A small image FSQ autoencoder, trained from scratch.
Model: 9.4M parameters, 32-pixel images, encoder norm batchnorm, encoder depths [2, 2, 4, 2], decoder norm groupnorm, decoder widths [64, 64, 128, 256].
Data: trained on made-up road signs on poles, 0.9 epochs.
Rows from block 6 of the encoder of a small image FSQ autoencoder, named by matrix and row number. Rows with one number belong to one channel. Each number is 200 + 30 x the weight over its row's rms, rounded and kept within 0 to 999. All counts start at 0.
After each channel's rows are labels from the 100 images, of 14976, where the channel reaches its highest value: "top examples" is what is common among them. Only what is clearly more common there than usual is listed. The data: made-up road signs on poles. In brackets: how many of the 100, against the usual share in percent.
# convs1: grouped (4 groups) 3x3 conv (encoder.blocks.6.convs.1.weight, 288x72x3x3, each kernel summed), inputs within the group 0-71
# convs2: expand pointwise conv (encoder.blocks.6.convs.2.weight, 576x288x1x1, transposed), outputs 0-82

convs1.14,224,233,187,232,221,158,228,199,197,208,198,197,228,244,250,165,140,203,195,182,153,178,229,143,238,202,269,152,203,201,141,211,127,211,197,216,170,158,204,184,206,163,207,207,226,203,212,155,153,178,203,224,208,188,228,184,243,248,229,177,170,224,195,179,210,195,155,222,204,193,239,183
convs2.14,197,227,190,161,248,203,195,180,277,192,186,212,228,208,216,176,190,193,241,193,212,232,216,203,184,217,157,163,142,168,173,195,226,214,214,191,193,177,203,182,150,226,210,208,202,192,207,178,212,184,189,130,219,132,202,164,161,271,164,192,153,189,220,189,203,196,195,191,161,171,218,135,214,144,229,232,170,255,224,183,196,234,198
top examples: triangle sign (43 vs 20.1)

convs1.172,125,181,241,187,282,174,208,210,190,188,171,219,164,254,212,222,181,157,221,189,224,169,215,173,223,211,166,219,180,221,183,173,247,226,161,191,184,198,184,197,151,194,195,151,170,195,196,136,172,177,232,225,169,208,123,193,206,197,194,211,221,217,199,204,152,237,196,217,178,179,165,158
convs2.172,237,225,155,190,276,210,191,184,193,188,255,178,186,221,237,240,208,212,221,223,263,207,204,214,281,220,239,182,186,221,218,185,212,181,154,192,176,202,231,210,194,230,180,209,232,228,200,189,176,172,187,240,226,200,174,153,167,208,249,244,202,171,226,221,145,199,184,197,225,179,193,211,201,205,188,226,202,165,241,250,213,196,212
top examples: heart (25 vs 3.4)

convs1.148,217,219,201,168,185,166,223,156,184,216,148,241,196,232,158,247,222,171,211,239,169,218,173,230,177,224,192,159,187,240,157,176,219,196,211,176,132,185,162,214,194,175,141,164,187,167,168,212,225,203,185,203,200,177,186,172,269,171,144,209,198,183,207,176,184,211,192,224,125,162,192,228
convs2.148,203,186,193,166,240,222,177,229,211,201,145,193,223,226,191,189,194,226,187,215,239,212,202,198,188,116,200,238,220,230,240,216,179,225,225,261,224,183,246,250,246,218,182,201,192,266,169,217,278,242,173,201,208,155,156,198,204,237,195,211,207,246,254,178,181,214,197,199,198,178,179,208,193,186,164,189,233,242,174,172,272,191,185
top examples: black face (34 vs 8.7)

convs1.18,178,173,217,217,169,177,178,160,205,208,234,209,236,168,259,181,200,196,238,206,193,137,178,241,188,221,252,208,172,215,200,191,158,158,224,151,164,180,198,197,219,218,190,228,177,164,187,232,205,141,177,186,293,180,167,144,184,182,212,195,232,181,205,200,185,197,253,219,217,188,167,250
convs2.18,178,212,185,193,246,218,218,190,155,255,189,223,241,188,188,245,213,227,180,187,212,227,144,199,170,215,151,217,187,196,158,233,156,249,185,190,195,174,211,188,186,140,226,198,211,167,217,165,246,260,175,200,208,160,234,241,292,197,192,242,175,228,191,194,189,210,224,180,183,165,189,230,219,223,247,163,217,184,200,256,172,191,122
top examples: circle sign (46 vs 19.7)

convs1.239,211,186,242,209,197,226,191,165,174,168,162,198,232,146,203,178,112,187,169,202,250,251,167,201,152,143,158,161,191,227,215,226,156,203,194,200,224,220,195,188,225,164,174,211,191,188,191,211,182,192,156,160,196,178,166,194,205,190,225,163,163,213,191,215,217,199,193,253,173,174,162,126
convs2.239,181,182,210,197,203,252,204,244,211,214,247,220,233,207,196,199,180,225,223,214,261,212,197,208,194,147,211,200,193,178,214,183,154,192,181,250,260,190,149,138,173,253,263,216,200,165,166,201,223,209,174,163,232,196,224,153,206,147,213,249,193,244,277,264,191,192,169,183,173,213,162,209,167,186,229,224,194,219,172,238,187,221,172
top examples: black face (28 vs 8.7)

convs1.94,211,199,202,200,189,164,200,181,223,175,243,172,214,155,200,168,202,205,191,130,217,209,254,185,263,194,182,145,158,183,218,213,242,165,196,220,194,166,177,264,160,173,183,172,155,167,205,183,161,188,213,208,174,155,196,202,164,191,162,245,174,185,135,237,148,178,237,212,180,186,191,184
convs2.94,199,170,203,224,227,158,194,240,202,159,162,182,212,228,196,266,235,267,180,213,179,195,183,162,155,217,251,194,226,210,207,220,186,214,200,173,218,167,203,176,148,214,241,208,138,214,228,152,203,195,211,244,214,195,213,183,160,175,164,153,183,204,204,208,221,180,173,222,179,193,205,216,195,180,188,195,194,228,197,204,228,168,167
top examples: black face (30 vs 8.7)

convs1.45,155,196,196,209,203,210,199,252,166,249,229,159,219,172,201,211,228,191,273,207,246,185,165,195,171,202,183,158,162,235,149,233,235,212,214,196,255,231,193,171,227,210,133,200,182,202,184,176,209,220,225,196,229,191,185,235,153,263,198,200,202,165,220,144,219,171,185,163,187,178,241,172
convs2.45,150,209,193,219,224,205,206,228,173,148,194,210,241,164,174,219,241,212,232,204,227,183,161,216,220,228,236,201,147,179,191,184,234,201,186,206,210,188,222,227,216,228,238,235,115,121,146,233,195,103,176,201,175,174,199,163,180,220,161,161,214,198,211,223,198,235,188,223,217,167,181,156,144,216,213,144,169,233,221,173,160,204,182
top examples: circle sign (51 vs 19.7)

convs1.11,200,250,210,235,195,199,216,212,237,211,219,225,154,198,183,158,199,173,180,201,172,172,211,216,195,236,239,129,210,202,160,171,197,206,263,221,228,190,200,213,167,193,201,208,207,195,222,171,204,198,189,168,231,130,145,143,208,255,270,176,178,240,161,179,202,170,168,200,233,208,224,252
convs2.11,171,219,161,166,205,237,198,223,242,246,196,185,231,219,203,183,164,182,175,174,214,192,191,214,194,183,209,206,144,157,182,182,161,191,182,209,190,301,205,151,216,210,172,152,184,203,212,174,250,220,137,201,238,204,219,230,211,198,232,198,176,201,192,225,168,178,193,225,190,211,201,135,197,184,242,217,199,203,207,200,154,186,213
top examples: ring (32 vs 3.6)

convs1.34,175,212,220,296,182,179,225,155,224,218,194,222,236,202,204,141,170,187,154,176,155,213,182,224,169,214,205,174,185,155,199,151,230,162,235,230,210,164,207,216,192,217,227,187,185,139,218,149,202,215,204,200,183,172,257,132,205,189,217,179,184,169,184,211,222,172,145,190,205,218,225,199
convs2.34,161,216,244,230,232,219,223,204,232,187,203,241,153,220,193,198,233,253,238,186,202,166,160,151,144,195,159,229,146,164,205,201,230,160,240,164,219,181,267,181,216,202,178,198,191,189,204,207,179,144,262,208,228,195,143,204,210,214,205,199,180,226,190,192,207,194,261,194,234,209,189,158,224,251,183,175,207,217,188,193,125,258,174
top examples: triangle sign (65 vs 20.1)

convs1.98,195,253,228,159,185,217,181,228,226,207,157,157,224,169,213,211,151,222,198,186,214,194,191,188,242,159,209,159,206,228,193,157,237,210,203,132,234,204,230,258,182,223,205,219,192,193,221,184,181,167,227,173,171,185,237,193,155,210,149,202,176,245,123,221,187,159,209,228,227,166,147,196
convs2.98,214,183,206,226,213,216,274,190,229,269,167,207,119,185,198,191,213,184,209,169,186,208,185,207,231,196,193,179,179,213,203,212,172,221,201,225,227,231,185,184,202,188,181,198,194,170,192,193,233,192,235,251,230,187,259,231,229,201,186,240,212,204,205,231,212,196,202,150,239,179,127,235,208,190,155,209,204,212,244,248,196,247,200
top examples: white face (42 vs 8.3)

convs1.53,158,188,217,192,170,199,195,242,132,251,207,180,195,224,216,252,180,199,167,192,211,221,212,220,184,188,117,246,216,238,237,214,223,201,157,204,193,217,163,198,201,213,215,197,212,191,209,209,136,241,235,252,122,229,211,222,235,185,142,188,177,196,257,195,240,216,215,191,200,199,200,183
convs2.53,186,206,215,268,172,227,223,203,195,229,171,209,164,199,207,129,156,174,134,199,207,215,289,240,184,186,219,244,194,152,248,204,220,185,220,205,235,178,209,201,160,208,182,212,192,177,167,208,216,193,199,233,241,207,176,240,195,203,149,251,198,219,182,199,233,184,211,199,170,219,151,164,204,171,118,188,185,225,189,185,189,233,148
top examples: triangle sign (59 vs 20.1)

convs1.8,200,230,173,168,186,204,221,194,189,215,245,212,199,202,217,266,213,177,240,188,175,137,196,185,195,206,269,271,223,248,249,176,252,198,187,225,153,183,219,216,185,168,187,197,215,183,192,273,199,196,185,236,245,183,174,146,215,212,226,179,170,198,180,218,196,146,211,181,223,195,159,231
convs2.8,185,172,196,177,193,212,187,173,162,194,170,211,233,224,199,124,177,101,215,167,169,201,203,189,174,202,177,216,172,159,214,186,222,175,181,191,176,188,189,165,219,204,190,254,209,158,227,213,198,193,238,181,249,217,188,236,177,196,167,242,149,157,190,204,202,192,268,203,184,213,227,165,223,228,237,170,201,192,247,211,196,185,183
top examples: circle sign (41 vs 19.7)

convs1.102,218,227,232,146,210,201,176,202,193,211,159,125,244,192,192,233,140,264,263,184,195,199,180,187,179,157,185,212,187,184,136,167,230,170,235,166,195,146,200,164,228,202,218,155,186,190,196,187,186,188,221,209,166,221,218,202,208,181,176,199,204,165,183,243,207,174,242,200,149,169,161,230
convs2.102,220,188,214,186,233,200,175,174,171,188,264,205,142,183,222,193,204,223,208,213,214,259,223,244,195,189,174,184,183,241,178,231,179,174,204,265,142,231,210,155,221,225,203,240,203,211,155,206,262,176,146,153,184,190,196,191,158,156,202,168,230,200,214,279,196,209,182,181,196,151,147,255,196,208,205,161,199,202,165,232,222,237,184
top examples: white rim (31 vs 8.2)

convs1.135,240,236,241,199,152,163,168,261,238,207,195,192,253,191,212,219,151,180,200,220,166,171,192,185,191,214,186,243,155,184,195,226,186,192,211,228,205,198,246,251,205,154,207,194,242,262,208,142,168,223,142,237,168,189,192,165,179,180,168,213,203,237,218,228,166,216,220,196,226,194,170,246
convs2.135,173,190,185,165,178,168,200,205,241,220,223,219,167,206,195,208,191,185,249,222,193,143,189,230,174,162,200,212,184,224,217,151,200,211,219,251,192,197,151,170,166,182,176,207,180,163,207,271,190,197,191,239,265,210,161,258,223,175,213,211,174,228,205,200,212,211,266,182,180,238,168,168,183,167,170,180,166,162,238,239,224,234,220
top examples: white face (41 vs 8.3)

convs1.159,169,220,244,206,198,200,155,162,234,234,159,202,175,170,215,213,234,181,150,224,231,178,181,148,206,236,199,174,221,194,217,195,208,197,180,170,156,161,176,174,176,141,204,187,175,146,174,207,222,193,197,198,267,173,141,177,210,184,166,241,201,123,194,162,214,182,189,208,196,165,255,185
convs2.159,258,230,220,233,199,210,205,208,162,176,239,220,200,196,190,221,208,208,154,162,213,187,176,210,199,182,174,171,206,206,216,203,148,255,176,244,233,282,170,192,235,231,219,223,175,179,209,247,240,186,122,216,194,231,210,228,193,224,192,224,260,196,193,175,158,256,198,249,207,164,227,203,237,216,233,139,143,260,223,182,200,202,153
top examples: white face (29 vs 8.3)

convs1.192,178,226,171,204,235,172,242,201,254,171,209,204,177,211,222,258,212,172,132,190,199,210,186,255,197,178,195,183,186,151,215,188,206,142,190,155,171,215,190,229,212,177,188,156,192,197,175,147,156,211,218,254,270,192,239,245,179,203,163,197,180,170,162,154,241,217,177,207,180,184,187,198
convs2.192,209,235,180,156,227,182,225,265,202,208,244,195,247,250,217,181,208,208,214,162,187,274,193,215,188,237,195,216,198,183,261,216,188,179,200,203,173,237,147,153,178,244,194,215,198,174,197,187,216,220,244,211,189,134,180,206,188,245,167,210,177,135,209,207,240,146,207,198,178,221,191,220,186,186,215,171,265,158,200,221,194,186,219
top examples: green face (28 vs 7.8); white face (28 vs 8.3)

convs1.4,180,204,175,221,215,181,150,217,203,196,208,178,229,193,208,222,229,189,238,164,211,278,172,225,168,197,158,197,189,171,244,231,197,207,222,189,218,210,158,176,114,195,184,180,177,241,204,200,180,141,162,179,150,182,228,141,200,242,164,224,188,161,189,224,173,181,229,154,219,197,242,235
convs2.4,177,187,174,180,200,205,236,209,179,226,189,248,196,216,243,237,173,188,286,182,216,227,183,176,137,249,175,244,120,224,212,200,155,146,218,234,146,206,202,213,169,206,194,158,166,190,203,255,197,174,169,209,208,214,227,191,173,190,244,189,155,199,210,227,219,222,247,141,219,191,223,117,184,233,227,194,178,272,216,233,185,245,175
top examples: teal face (40 vs 8.2)